A small image classifier, trained from scratch: 2.24M parameters, batches of 64.
Rows from block 2, named by matrix and row number. Rows with one number belong to one neuron. Each number is 128 + 32 x the weight over its row's rms, rounded and kept within 0 to 255. All counts start at 0. After the name is the row's rms in percent of the matrix's.
# fc1: MLP up (model.blocks.2.mlp.fc1.weight, 576x192), inputs 96-191
# fc2: MLP down (model.blocks.2.mlp.fc2.weight, 192x576, transposed), outputs 96-191
fc1.128 093 [106  90  80 160 128 100 163  32 127  87 127 158 136 148  83  90 154  69 154 136 125 159 110 118 117 136 141 167 137 120 108  96 123 177  77 175 168 119 163  93 149 152  74  92 138 147 148 123 106 117 129 161 177 137 119 142 162 120 138  83 138 219  83 191 170 153 121 119 163 136 230 171 123 182 143 138 174 152 128 152 152 158 145 126  77 178 154 104 219 118 111 121 111 123 105  87]
fc2.128 101 [138 104 160 153  97  88 190 145 144 119 141 150  79 127 102  45  91 147  99  88 102  75 107 146 142 147 162 151 151 101 126  73 160 149 141 159  53 126 113  75 107 135 114 105 158 117 164  86 115  98 137 137 115 164 142 176 113 140  98 168 109  94 120 119 124  85  86 151 116  91  63 145 104 120 199  85  97 119  90 157 192  94 131 144 120 135  99 162  66 119 138 130  54 139  95 115]
fc1.129 110 [140 153  40  99 146 155  71 111 145 130 103 136 140 137 104 117 151 102 213 141 165 128 168 170 125 176 185 123 136 131 114 122 123 121  99  85 154 116  79 111 131 159 111 122 101 189  72  48  75 190 139 138 151 125 139 205  87 159 136 115  47 115  84 136 125 140 174 139 138 103  94 108 106 147 132 151 161 139  93  72 149 132 107 195 170 108 109  96 133  84  93 151  87 123 102  82]
fc2.129 112 [135 105 112 114 180 151 128 120 106 173 136  96 173  67 159 164 113  92 131 147 107 147 169 159 121 158 190 147 132  58 131 154 135 108 112 124 145 164 150 142  88 136 148 107  91 142 120 151 139 107  99 105 161 170 150  90 112 139 105 128 131 186 107  68 107 100 171 100 125 103  82 131  95 120 135  79 108 180 169  97 180  83 119 121 137 173  49 135 112 172 105 163  70 171 112 129]
fc1.130 074 [ 82 126 114  68 136 115 119 136 172 120 174 172 136 119 113 115 129 135 146 123 183  90 169 109 103 131 118 154 107 158 111 119 119 142 126  99 161  45 169 116  92 103  81  62  88 197 120 122 171 105 169 116 121 109 166 130  81 138 159  80 139 143 114 162  73 109 131 142 125 146 174  98  65 157 162 121  95  91 161  57 105 165  69  99 126  96 171 170 171 124 129 143 142 113 105 147]
fc2.130 082 [159  81 130 173 182 120 111 128 137 174 154  93 191  88  96  74 107 113 145 133 104 117 118 117 153 119 180 171 133 135  80  47  91 157 133 146 124 101  58  59 126 154 164 114 121 119 189 142 120 147 163 130 126 195 126  86 169 102 161 139 123 129 111  79 106 167  61 158  70 145 106 116 182 142 176  88 135 116 174 138 126 128 157  92  96 139 125  97 135 176 123 143 107 139 134 160]
fc1.131 090 [111 111 136 133 192 117 149 139 131 140 185 161 152 151 122 103 100  94 103 122 183 121  81 155 181 144 171 196 155 100 131 104 144 130 151 155  91  63 158 145  97 123 177  78 110  92  84 122 152 103 158 112 129 117 110 177  97 115 109 111 115 118 113 174 135 122 132 103  95 135 151 157 154 135 127 163 139 114 126 135 135 159 110 167 150 100 122  69 101 181 117 190 137 176 100 128]
fc2.131 091 [ 74 121 152 135 156 115 103 140 166 131 143 106 124 106 155 120 166 131  86  87 175 125 158 203  96 160 132 182 141 130 110 143 101  64  64 110 184 172  98 161 149 126  88 113 109 138 133 131  78 143 186 114 178 112 132 103 115 122  96 161 126 128 163 138 110 165 134 100 173 136  66 117 177 110 166 130 127 127 145  96 152 141 105 143 117 154 169 122 117 127 159 184 160 124 145 123]
fc1.132 093 [ 51 107  82 140 204 116 140 156 125 142 143 155 106 110 188 168  83  91 116  97 137 141 162 109  94 147 156 105 138 128  91 118 116 107 137 153 129 162 151 119 113  89 157 152  97 185  82 125 165 147  90 128  59 130 133 132 119 149 180 110 153  99 131 153 208 169 130 123  74 183 124  97 127  93 115 101 139 160  73  89  88 107 126 117 126 225 168 110 119 107 126 151  90 121 110  82]
fc2.132 089 [ 81 118 132 159 130 165  63  71  63 122 132 104 128 113  98 147 157 202 129 145 161 164 110 164 138 117 161 124 165 157  93  70 121 176 102 112 182 143 146 145 161 114 164 154 120 161  78 185 140 156 123 171  93  83 153 146 116 136 136 122 128 128  80 117 152 109  93 135  99 170 114 128 124 151  79  88 114 189 115 139 187  86 152 130  79 125  93 126 115  89 146  72 161  87 132 141]
fc1.133 094 [154 142 150 113 105 114 124 145 164  91 178 118 168 137 110  59 108 176 113 117 202 133 102  67 176 164 127 142  93 118 138  82 155 175  95 124 105 168 119 129 122 159  60 146 158 117 153 122 171  92 148  66 122 114 118 117 148 119 148 133 158 123 100 187 149 144 157 124 138 140 111 165 100 128 133 109 152 114 153 107 108  97 118  76  98 173 152 217  83 162  93 145 103 190 129 109]
fc2.133 092 [144  92  73 125 150 162 149 180  87  93 184 178 116 115 112 110 146 184 154 112  82 147 113 191  95 143 105 142 135 226 156 134  78 124 109 127 110 180 131 112 163 137 119  64 142 147 153 148 134 187 168 119  74 177 116 176 175 132 176 170  64 115 119  69  87 159  78 139 123 144 138 159 135  97 163 134 156  66  90 185  90 174 111 146 112 117 133 133 140 147 115 226 188 115 153  95]
fc1.134 086 [176  90 120 154 155 115 118  94 176 225 191 106  98 146 122 119 105 124 119 141  99 116  96 194 121 141 198  96 126 127 187  88 171 106 212 107 122  79 128 110 104 181 135 128 105 116 180 105 151 175 155 144 150 133 175 144 157 119  97 108 163 125  94 117 159 102 151  77 112 131 137  95 171 152 110 104 135 166 140 130  94 127  89 116  92 130  82 152 148 184 189 117  96 189 138  98]
fc2.134 079 [149  72 156 108 136 126  80 100 173 158 170 143  99  92 133 105  85 126 101 153  97  54 126 188  94  50 137 156 131 160 101 179 112 146 118  78  82 103 177 193  95 121 101 121 185  99 182 138 133 157 117 179 113 179 111 139  78 109  98 162 122 118 125 162 153 124 123 192 114 159 123  99  99  89 146  65 117 175 125  92 140  75 118  92  90 137 110 157 140  90 148  95 120 120 137  98]
fc1.135 133 [ 98 128 145 178 172  93 153 112 123 169 117  73 129 163 155 101 186  82  92 112 135 151 115 128 142 131 140 145 100 100 107 175 104 161 174 117 178 128 131 119 133 107 110 119 134 165 166 185 143 151 179 136 121 132 113 139 160 199 168 153 122 100 150  63 141 175 127 166  90 130  71 149 135 149 129 144 102 184 119 150 121 159 115 176  52 129  94 143 131 178  86 121 107 139 140 141]
fc2.135 129 [164  97 116  94 155  99 123 132 120 180 169 138  92 152 127 140 107 133  71 144 143 154 121 159  65 170 150 141  96 131 129 129 133 141 125  85 132 131 176 135 156 138 116 140 131 147  92 124  86 119 104 124 159 158 137 170 127  71  89 186  99 136 168 132 170 122  84 124  98 155 133  63 188 118 110 153  97 126 125 168 129  73 144  92 112 105  97 126 173 168  68  95 114  89 152  96]
fc1.136 076 [136 135 128 177  60 122 119 161 148 161  93 127 146  89 155 155 109  96  68 100 114 128 123 108 131  76 149 115 115 119 155 115 161 187 147 136 189  86 124  86 162 139  83 152 127 150  90 126 118 115 136 197 130 154 142 131 136 198 171 127 124 112 210  87 131 111 133  72 187 103 147 124 124 125  84 126 114 106 128 159 157 111 125  92  90 190 171  57 142  70 117  75 165  85 156 156]
fc2.136 073 [168  60 117 147 152 114  94 140 150 138 110  99 171  98 100 203 141 118 140  88 105 134 130 102 152 175 137 116 136  74 131  78 102 170 140 128 110 176 142 125 121 130  88 166 141 163 122 140 124 179 143  83  92 126 128 210 125 111 173 133 151 153  67 123 117 145 137 213 108 166 104 123  68 144 112 108 104  97 168 150 113 135 135 161 115  71 116 152 116 137 135  62 157 107 195 114]
fc1.137 061 [121 114  99  99 116  84  60 119 133 126 102 138 163 131  69  86 122  98 127 124  68  98 123 127 141 174 153 117 164 166 179 157 124 189 110 165 136 143 101 167 157 120 119 100  81 161  96 134 155 133 106 155 150 150  98 168 138  91  96 178 151  89 155 186 172 118 140 106  85 165 161 119  87 136 119  73 171 151 145  94 164  96 103 118 123 131 114 123 111  93 154 120 158 127  85 163]
fc2.137 061 [119 143  99 180 223 158 126 118 133 115 106 135 164  98 125 131 126 166  80 115 136  97 123 169  90 112 119 144 110 157  92 115 143 150  91  86  98 136 125 213 142 153 118 161 152 125 189  90 108 129 136 172 113 155 143  86 118 137 110 108  88 107 127 148 200 153 164 126 107 141 132 135 136 162  75 167 172 116 159 123 162 111 183 192  91  99 142 109 157 106 146 119 153 149 115 157]
fc1.138 095 [ 53 125 130  69 112 133 129  56 148 173 107 108 124 122  76  95 112 134  82 144 137 147 172 116 130 128 160 111 151 160 177 115 131 191  97 174 160 145 102 125 154 115 140  80 143 112  99 117  64 175 196 128  81 124 163 102  99 160  80 111 125  64 103 127 114  57  90 116 124 125  77 115 123 113 113  93 141  55 152 146 131 163 135  81 177 121 167 136 112 131 136 154 156 138 100 110]
fc2.138 091 [112 164 141 130 119 171 146 131 130 118 123 180 148 140 146 123  87 143 138 125 122 127 175 125 158 114 139 108 130 126 152 194  51 195 118 142 203 192 122 174  50 154 104 119 132 129 126 139 100 111 128  91 146 104  70 157  79 137 131 112 140  60 148  79 160 109 137 108 140  92  62 166 156  90 153 104 135 133 184 119 127  17 124 111 125 133 140 152 115 133 137  92  58 123 143 115]
fc1.139 099 [ 47  78 115 103  96 123  94  89 151 148  96 137 139  77 139  95 132 182 141  95 134 196 156  47  86 123 130 112  87 157 116 142  91 132 132 142 127 142 150  72 120  72 154 141 156 223  95 115 138 125 127  82  69 138  99 132 114  90  68 173 138 138 111 158 174 141 133 104 150 109 109 167 102 167 131 162 102 118 144 101 175 190  98 155 123 183 133  81 100 168 138 162 127 122 128 115]
fc2.139 101 [112 100  91 155 134 161 109 129 189 136  95 136 124 166 147 144 145 105 165 101 202 111 184 110 164 129 184 101 161 115 162 113  49 122 129 139 102 117 158 161  93 166 143 183  69  79 105 115 111 112 168  92 150 134 149 103 151 166 145 104  55  97 150 129 149 119 188 127 117 174 159  62 110  95 103 103 124  89 104 161 167 149 120 132 125 116 152 150 102 214  96 143 130  59 148 118]
fc1.140 093 [153  93 156 139  70 178 123 110 111 124 134 179  93 147 138 115 134 104 157  92 129 131 101 102 177 109 191 109 104  97 122 102 160 131 146 135 123 119 180 134 158 123 107  72 187  92  98 106 131 106 124  64 155 126 152  81 170  96 124 115 136  45 134 157 115 144  77 133 124 133 133 155 134 165 190 119 182 144 105 171 134  69  87 123 148 192 152 161 180  99 138 135 177 149  60 176]
fc2.140 098 [172  94 100 116 128 152 150 152 146 158 135 112 146 156 104 116  91 140  74 120 140 135 130 172 130 130  76 106 119 149 155 141 174 138 217  89 164 123 144 147 102 127  82  69 160 174 167 182 171 177 159 112 122 178 105 130 143 152 162 184 131 115 102  98  66 138 172 158 117 133 121 148  96 148 183 123 123  61  73 155 178 104 135  84 146 137 120 116 147 141 130 140 125 119 100  55]
fc1.141 061 [ 81  63  61 143 128 157 186 160  71 104 191 146  70  86 132 136 142 105  89 154 125 147  98 177 129  62 121 129 162 166 127 148 108  81 133  67 131 141 137 167 127 152 156 118 126 150 146 162 137 124  91 159 106  77 125 105  96 136 137 113  96 128 139  25 127 105 127 142  83 146 150  76 192 158 151 107 151 100  85 121 113 156 144  64  67 134 134 130 120  97 138 148 103 114 157 123]
fc2.141 053 [131 178 103 108 123 178 103 131  95  79 138 135 176 126 148 156 130 108 180 119 133 130  86 134 174 178 123 168 105  96  94 116 132 130 147  64 162  71 112 123 137 136 115 132 119 156 109 108  80 167  47  96 203  46 162 204 118 120 158 160 173 112 102 112 112  86 115  87  73 137  79 120 113 137 122 135 104 130 118 113  81  93  37 217 137 171 135 134 122 115 143 142 129 124 125 164]
fc1.142 081 [ 90 148  70 122  91 155  82 141 137 186 139  85  63  74 194 135  92 187 129  77  99 163 114 119 142  90 164 154 142 162 131  97 124  90 100 123 171 100  99 146 107 121 145 171  98 132  73 145 131 123 103 230 107 131 123 133 119 157 176 104 134  99  74 106 145 175 167 110 116 116 149 132  96 126 129 141 118  93  89  89  77 116 146 129 114 107  78  86 156 155 112 157 157 150 169 103]
fc2.142 071 [129 116 114 114 127 142 112  71 116 158  99 104 141 135 122 132 130 119 155 161 155 176 128 143 152 148 114 117  98  61  89 124 101 133 170  94 133 139 175 138 115 128 103 128 126  91 105 104 109 120  65 171 141 146  96 144 112  75  87 163 100 105 148 187  62 109 185 168 131 138 121 144 135 117 143 123  90 137 131  57  76 110 167 117 100 166 117 167 173 138 126  74 163 175 146 184]
fc1.143 102 [104 145 100 118  71 151 117 131 116 129 228 144  88 148  85  84 176  79 152 162 195 120 141 149 158  95  78 175 147 131 172 119 137 141  70 115 105 135 132  88 162 121 120 161  98 144 108 144  95 105 150 144  97 146  99  99 107  74  91 132 151  90 200 127 172 125  77 110 150 112 101 141  72 165 146 134 107 128 145 183 172 133 201  76 120 170 110 118  97 184 130  73 124 121 148 135]
fc2.143 114 [110 187  78  63 143 100 108 128 108 130 203 164 143 159 134 106 132 167 130 134 125 193  98  69 128 141 135 173  76 152 127 148 100 111 126 192 100 137 132 112 157 145 123  93 165 124 125 123 194 118 118 131 138 107 167 148  37 195 124 127 121 112  58 133 170 181 118 154 143 115 118 133 173 107 190 155  69 123 108 170 164  69  91 171  97 100  86 121 128 127 114  87 136 140 157 153]
fc1.144 087 [143 145 169 167 133 160 125 152 151 125 131 127 114 101 101 105 165 149  94 206 128 147 172  95 169  96 162  97  84 165 127  65 159 115 109 101 118 118 173 152  90 135  79 116 120 209 117 127  74 131  87 132 181 139 130 131 171 103  75  98 120 143 175  95 149 162  83 173 128 125 102 120 180 114 127 154  81 107  92 121 155 108 161 103 160 176  75 115 133 136 106 111 130  77 138 179]
fc2.144 084 [ 85 152 167 155 137 120 111 140 138 141 146 114 115  98 172 152 118 113 147 116 113 101 102 152 143 120 171 166 142 142 113 159 118  79 148 126 154 110 127  82 117 133 124 138 154 117 151 150 155 160 152 120 167 109 157 133 122  73  97 112 130 155  60 145 119 128 113 151 101 142 160 181  53 186 192  94 164 137 133 104 188 180 114 107  97 118 135 108 141 127  64 105 128  45 158 129]
fc1.145 113 [138 171 127 140 137  76 103  97  83 100 125 107  84 181 117 113 105 154  94 110 158  58 124 104 216 130 120 191  81 132 102 158 123  77 143 101 110  90 126 104 133  69 136 142  97 122  94 190  51 128 108 110 110 147 118 153  62 189 166 118 124 138 112 121 148  98  96  60 155 140 101  88  68  59  85 119 137  66 140 136 163 157 161 129 119 101 114 143  83 109  95 141 163 160 113 148]
fc2.145 116 [156 143 101 149  85 102 158 117 148  98  84 153  74  91 113  83  76 157 148 158 183 119  83 116 145 176 136 148  58 108 146 109  96  74 136 177 198 140 134 166 106 118 151  76 128  45 153 151 104 115 131 102 148  66 162 164 143 113 143 149 152  87 125 121 117 134 155 112 105 142 192 107 119 127 113 122 106 173 189 111 136 170 132 155 156  97  91  66 135 130 134 136  69  92 140 131]
fc1.146 126 [ 86 131  99 143 154 103 159 132 126 156 147  81  81  95  34 145 108 102 145 217  97 104 156 141 157 155  83 153 125 109 127 130 137 143 110 103  64 146  93 111  61 171 133 123 132 122 161 160 118  93 184 158 158 136 125 143 131 124 142 136  48  85 134 101  72 130  99 128 148 177 115 156 133 110 178 133 152 149 119 119  92 150 140 109 122 141 118 126  72 141 105 163 185 170 116 202]
fc2.146 109 [ 84  83 126 148 113 108 186 109 103 138 156 121 130 117 186  93 155 146 117 141 103 146 118 150  96 125  81 165 115 135 128 165 106 174  99  77 117 105 130  56 140 142 137 167 129 133 168 126 135 141 134 111 175 109 152 128 131 117 132 163  97 135 143 158 130 164 141 115 129 154  86 155 108 106 121 104  39 200  73 172 103  85 106 124 102 114 126 145 109 148 180 173 175  80 147 148]
fc1.147 107 [115 170 163 171  90 113  79 122 117 128 102 119 128 138 148 140 132  95 165 146 187 101 155 180 118 121  97 198 140 148 122 167 167  97 125 109 135  78 137 113 135  71  95 180 104 148  90  96 143 162 145 111 181 167  92 106 140 113 166 126 104 107 141 121 119 104 106 147 106 124 114  49  90 122 121 150 159  87 114 136  91 110 143 144 119  89 163 124 147  92 134 130 188 108 107 110]
fc2.147 103 [188 170 180 147 127  86 126  78 160 159  85 134 141 159 129 149 128 108 189 109 117 130 126 136 146  99 106 153 178 162 154 130 135  65 141 127 156 153 140 144 108 127 122 153 129 120 185 199 157 115 131 151  92 110 128 164  60 159  73  78 134 140 138 122 134 131  78 163  96 144 189 201 128 116 181  89 129 151 134  87  75 121 131 164  99 167 116 101 135 146 127  95 130 179 163  90]
fc1.148 107 [126  89 111 124  63 144  86 127 139  96 116 103 169 110 121 145 108 159 123 167 181 138 176 118 169 132 109 146  45 177 157 178 122 102  68 135 122  36 117 144 121  92 127 149  92 121 148 121 115 134 160 150 110  97 125 151 128 103 134  94 128 157 101 116 108  67 140 128 126 146 148 122 155  88 150 125 116 185 179  74 139 144 161 169 131 151 142 165 255 134 113 158 100 129 113 112]
fc2.148 107 [ 81 115 186  94 181 105 118 119 139  77 139 129 119 141 124 173  81 170 139  86 131 144  80 106 146 161  82 141  88 190  70 136 142 196 136 121 132  56  98 136  84 224 113 162 104 133 126 134  36 100 147 101 145 155 118 123 139  78 162 106 132 114 114 107 133 140 106 136  49 139 156 168 101 139  82 120 169  95 160  89 128  91 109 142 180 141  87 137  90 133 143 178 105 165 121 135]
fc1.149 128 [ 70 168 140 120 150  84 101 126 144 138 136 106 138 107 116 130 166  97 161 176 196 142 159  78 120 169 106 152 119 184 114 164  99  91 116  87 108  79 174 119 143 164 165  46 198  76 157 140 134 121 106 138 167 115 101 152 175  96  44 117 154 144 132 161 136 147 124 135 210 130 170 113 101 182  98 188 130 139 116 150 168 144  92  95 112 151 150  83 117 107 192  92 167 130 140 118]
fc2.149 118 [144 117 155 177 159 132 184 138 157 101  92  84 146  99 134 118 145  90 111  44  98 140 170 111 114 131  65 147 176 102  98  76 117 158 120 149 119 136  65 122 193 155 167 149 115 132 167 140 164 134 120 107  89 121 115  81 141 140 136 125  47 117 123 118 123 131 130 122 109 121 162 164 107 130 126 117 151 134 163  65 159  92 145 179 107 175 156  89 101 100 143 157 117 141 122 134]
fc1.150 112 [161 126 136 111  92 140  95 155  73  75 136  77 153 164 103 176 161 112 138 111 120 166 119 141 184 159 164 141  83 160 108 172  83 145  95  83 204 117 143 151 109 116 120 105 120 156  94 105 162 151 101  99 135  63  95 174 139 126 131 173 169  99 151 183 157 145 136 114  80 185 120  44 184 113 143 166 135 141 157 130 167 138  67  82 159 168 164 112 104 180 124 111 133 133  86 166]
fc2.150 115 [128 102  80 178 139 150 152 141 132 126  88  51 174 131 149 139 111 144 135 116 185 109  86 127 159 186 131 142 200 166 122 135  84 106 111 128 104 131 121 150 100 163 138  93 163  71 126  92  30 118 105 170 116 205 245 129 147 114 148 109 122  92 137 145 133 120 142 159 108 123 168 130 113 106 163 143 171 141 186 152 133  89 169 152 156  84  95 123 149 135 128 148 140 111 155 137]
fc1.151 108 [149 145 119 117 144 159 143 181 166 125  94 123  59 150 141 113 137 134 165 161 123 150 139 136 120  98 128 152 136 115 160  93 115 111 116 136 149  72 115  51 130 115  88  48 141 157 128 169 109 101 168  73 171 171 174 151 134  70 122  92 118  96 144 161 121 109 123  84 142 126  97 125 180  88 135 144 136  76  88 114 165 125 125  60  98 111  54 105 160 158 215 112 121  99 114 116]
fc2.151 103 [152 124 180 176 131 126 115  47 117  70 111 130  98 129 170 142 139 112 135 137  75 199 116 149 160 103 131 110 125  89 108 110 127 175  98  60 109 161 142 119  11 103 156 110 105 165 133 127 132 188 117  91  97 130 164 139 154 162 123 167 157 185  98 142  72 168 128 120 146  92 168 133 123 172 120 190 136 117 167 122 121 132 162 159 109 172 148 104 123 219 168 109 124 101 121 134]
fc1.152 056 [138 130  98  87 126  88 103  97 121  80 142  70  88 109 123 116 148 230 131 135 115 158 137 181 107 137 147 159 151  59  61 168 182 146 117 155  90 135 135  86 148 166 125  61 105 141  78 108  87 128 136 126 114  59 132 180 144 134 126 101 216  98 210 116 165 106 144 142 188 133 137 167 126 181 117 129 106 145 115 138 142 104  99 197 131 140  78 127 146 149 157 122 108 143 137 150]
fc2.152 053 [ 96 158  79 102 122 120  96 104  70 125  92 138 102 100 122 195 171 182 119 134  77 118 118  88 101 145 150 103  54 163 100 152 123 120 103 139 216  84 114  89 110 126  83 107  96 179  84 119 116 119 119 122 146 153 123  61 139 111 139 116 114 103 132 106 148 133 123 155  64  89 160  94 100  99  90 133 162 119 181  69 140 148 173  99 122 137 167 168 154 148  97 110  75  90 108 117]
fc1.153 115 [107  85 121 147 149 141 118 163 126 159  98 137 154 153 135 124 126 122 144 140 131 130 159 118  93  67 133 132 114 138 204  51 144  99 111 136 173 139  80 116  78 142 132 132 151  54 125 162 156 153  74 174 159 101 139 147  64 107 173 135 164 101 111 146 133 147 103 122 114  84 132  69 148 164  98  93 144 133 133 103 127 166 104 127 151  48 176 133  83 143 122 109 133 117 139 129]
fc2.153 106 [137 184 186 137 173 153  60 130  99 152 124 158 124 182 158 154  96 108 158 147 127 126 101 172 123  34 134 145 160 161 114 164 101 183  90  78 111  85  97 134  77  65 137 166 111  66 134 118 122 113 106  89  75 135 116 136 120 213 100 169 123 115 159 174 114 116 134  82 190 151 139 150 110 112 197 151 121 131 180 114 119 123 179 106  60 159 102  78 116 155  71 126  88 103 129 111]
fc1.154 067 [215 122 166 104 172 121 132 129  78  80  92 112 119 124 182  97 136 112 147 146  99 205 112 172 122  89 158 170 157 158 151 140 100 116 102 121 116 122 144 140 165 166 136 174 130 120 166 123 118 101 113  92 132 181 119 174 131  96 113  94  78  61 128  91  84 158 145 165 120  98 116  90 123 155 146 114 138 185 162 125 127 132 119  82 146 140 182 149 188  75 110  83 166 108 156 136]
fc2.154 062 [127 140 120 151 126 138 109 111 138 191  94 145 132 196  70 140 129 130 179  35 192 121 113 174 173 138  94 102 132 108  74 145 129 149 169 141 163  79 113  58 141 167 123 109 176 115 155 164 104  62 165 143  96 128 113 134  99 134 115 126 160 150 114 135  82  89  90 136 114  87  99 111 166 128 127 117 115  83 123 188 189  99 163 107 156 156 119 143  68 143 194 140 148 126 153 146]
fc1.155 109 [186 170 137 122  89 109  94 151 151 147 104 104 136  61 135 127 163 168 123 116 125 178 160 167 166 198  98 149 106 157 168 132 110 161 168 112  96  92 154 120 142 121  99 110 128 150 104  88  87 100 156  52  78 179 126 121 109  87 125  39 150 141 124 149  73 119 128 149 154 135 137 154  93 161 103 142 163 100 110 141 128  98 173  70 145  75 149 135  62 133 124  74 161 124  92  88]
fc2.155 110 [119 124 125 155 112 113 133  83  76  94 167 177  93  92 121  86  97 134 133 138  71 134 148 177  72  85 145 160 118  78 122  62  96  92 119 143 193 190 138  73 137 103 107 104 121 184 125 166 166 132 184 135 137 147 120 151 124  87 113 144 101  95 130  92 112 172 152  93  94 161 151 120 111 101 147 185 141 121 110 127 135 158 147  98 129 124 132 139  83 127 106 110 136 189 168 143]
fc1.156 077 [124  83 140 148 107 202 126 123 156  48 128 128 150 111 128 129  75  48 118 162 118 205 140 155 154 133 135  94 103  98 153  74  73 174 160 118 196  90 124 132  91 137 163 198 135 102 149 130 151 158 106 182 124 107 145 162 142 167 123 126 108  85 140 105  67 182  90  72 155 136 172 124 131 112 123 106 166 160 123 114 167  98 123 122 140  86 114 132 118 128 179  97  92 129 153 130]
fc2.156 082 [ 99 130 210 143  98 115 152 167 151  91 136 153 127  60 135 121 122  51  86 115 156 142 121 120 163 182 132 100 181 105 161  95 146  85 146  97 103 130  95 142 119  86 112 164 177 144  81 117 149 139  87 166  52 193 128 100 150 129  79 147 112 129  87 126 114 115 113 152 127 103  89  47 161 128 115 145  72 130 136 207 114 124 152 119 148  94 130  97 128 118 140 125 104 115 108 123]
fc1.157 102 [140 114 146 188 136 156 146 138 161 136 163 151  76 103 117 143 122 119 131 116 137 117 137 109 146 114 130  83 133 122  66 146 135 161 109 148 146 131 136 112 140  84 158 121 127 142 147  62  93 123 139 133 154 138 120 111 116 184 199  98 140 158 151 150  72 189 122 130 145  99 170 109  67 146 136  62 128 136  98 144 106 122 109 142  98 147 129 109 103  76 135 129 154  44 139 153]
fc2.157 100 [137 119 130  84 169 171 115 157 142  92  93  96 105 169 106 112 168  89  94 122 103  77 173 102 141  73 145 109 117 153 155  95 123  99 168 147 145 211  60 142 117 105 139 108 186 134 181  85 118 120 170 123 131 170 162 176 175 169 128 140 143 162 158 141 108 173 153 221 176 192 159 139 119  78 127  87 144  68  99 160 119 120 167 134 113 143 182 188 106 115 119 159 152 116 126 115]
fc1.158 100 [174 139 105 141 118 124 159 149 100 120 143  70 159 102  66 123  76 197 104 169 123 128 120 107 115 126  99 176  93 155 141 191  97  92 102  91 203 112  82  96 141 102 153 107 102 149  77 193 141 116 162 144 169 102 142 129 111 127  71 153 167 177 131 128 148  96 138 137 153 168 118  75  75 160 177 219 145 110 110 115 174 118 151  78 154 131 160 131 137 137 135 140 139 104 142 114]
fc2.158 100 [134 114 123 138  94 168 179  81 184 118 112  91 118 122  97 111 135 121 136  77 106 132  88 105 183 174 149 205 130 112 143 149  97 144 155 107 123 115 161  82 119  58 187 157 120 153 112  88 101 126 175 127  66 142 108  87 123 128  93 110 190 120 145 163 106 155 113  72 100 130 176 166 132 114 173  95 169 105 145 152 143 100 126 125 116 110 129 136 102  84 124 161 109  97 151 132]
fc1.159 114 [122 110 125 177  74 117 161 102 198 126 180 126 110  56 124 154 145 131 145 154 148 135  91 160  61  93 140 102 105 161 121 112 182 107 112 150 147 138 108  94 119 128 140 183 158 123 105 109  90 151 133 145 142 146 149 156 196 124 134 111 101 129 134 163 114 199  61 105 155  95 102 139 108  74 170 180 122 123 124  89  88 122  83 146 111  91  76 123 130  81 151 179 111 160  89 104]
fc2.159 119 [ 85  77  94 181 103 142  86 120  98 123 104  86 157 133 101 135 108 160 116 127  95 107 150 159 138 136 114  98 140 140  42  98 102 109 108  45  75 127 107 124 131 140 136 143 150 121 134  95 141  92  80 166 136 128  87 106 113 147 162 126 150  99 201 149 154 134 134 194 144 178  84  85  42 139 152 156 150 132  78 125 125 110 157 138  70 173 158 110 111 176 121 122 174 128 137 170]
fc1.160 052 [149 130 178  96 166 116 125 119 199 138 150 146 148 187 186  95 124 141 171 149 137 157 158  88  96 199 173 154 119 125 159 116 120 114  97 156 107 116 194  91 206 155 148 114 140 169  77 126  59 152 153 142 145 130  67 187  67  83 227 112 153  88 147  71 117  85 153 154 124 125 167 141 146 186 156 162 142 139 116 137 157 159 105 151 154 137 158 131  87 134  79 112  59 169 130 107]
fc2.160 047 [117 147 155  99  94 136 171 101 160 125 105 119 120  99 156 159 100 117 138 123 102 141  99 145 189 165 144 153  91 148 172 167 138 112 129 152 114 166 119 121 181 129  64  98 113 121  52 117  98 146 209  82 175  92 159  86  95 107 147 146 190 122 127 101 122 174 124 152 155 120 125  71 153 130 129 155 143 109 124  81 141 141 131 138 104  89  91 164 118 132  84 131 115 125 142 146]
fc1.161 124 [ 95 190 141 183  78 104 108 102 130  92 195 159  94 169 151 104 135 136 116 145  88 131  65 183 111 128 114 129 114 112 112 101 132 130 148 178 145 152 155 113 158  95  85 189 233 122 116 160 139 101 131 161 130  87 163 141 106 116  96 118 168 100 172 111  91 109 127  92 141 150  80  92 182  71  55 112 134 181  82 117  94 127 144  99 132 113  90 141 195 142 149 164 153 112 117  97]
fc2.161 124 [ 74 136 149 184  97 109 115 140 121 136 163 153 125 140 170 142 137 180 128 112 188 185 120 104 140 140  58  95 161  22 112  85  95 149 130 169 136 156 108  32  75 156  84  92 101 162 116 169 150 150 178 112  98 132  98 127 137 171 112 148  77 125  79 111  92 154 108 150 117 158 120 137 148 191  82 107 173 113 126 107 124 174 146 105 168 164  88 111 154 118 116 112 138 171  90 145]
fc1.162 052 [166 124 184 106 158 158 139  80 142 105  87 115  46 135 104 148 158  99  96 115 159  84 135 117 163 194 130  72 117 160 141  67 123 108 130 133 123 128 115 101 120 117 126 207 146 119 105 113 132 171  98 115 160 116 175 125 164  91 116 115 141 176 100 181 156  97  78 132  98  80 152 137 118 144 137 144 137 117  72 127 116 183  93  94 150 124 178 101 148 176 104  91 146 131 132  66]
fc2.162 047 [140 120  99 119 114 133 102 123 113 140 136 182 119 161 100  98  90  51 185  79 124 100 144 160 161  77 188 112 116 171 139 185 127 172  69 124 134 152 195 119 124 140 101 114 133 159 163 154 126 159 189 149  96  86 155 150 169 120 104 168  92 131  69 123 104  87 162 119 133 139  92 136  87 148 183 159 138  94 141 163 150 221 162 132  65 151 156 155 128 102 112 134 150 118 124 101]
fc1.163 128 [156 129 107 136 131  88 124 166 114 134 142 164 162 151  82  87 165 118 143 143 101 172 192 134  70 135 154 176  90 156  86  96 159 130 113  88 142 119 180 154 142 116 169 153 104 140 167 143 168 150 108 105  73 117 157 129 142 134 114 111 129 121  77 170 146 150 113  92 119 159  73  98  88 108 167 197 127  86 167 170 194 132  95 148 143 130 131 113 145 139 165 198 130 124  91 150]
fc2.163 127 [105 102  88 123  73 160 143 172 138 124 111  88 120 118 161 101  95 160 130 103  82  88 166 115 154  80  84 107 121 151  95 159 163 129 142 104  80 140 186 104 130  89 134 128 175 118 154 129 136 131 130 116 192 141 151 113 125 148  95 107  95 141 171 154 162 146 111 156 100 157 202 113 149 146 212 101 115 164 164 148 136  86 179 148 119 182 118 143 100 169 173 169 150 150 148 111]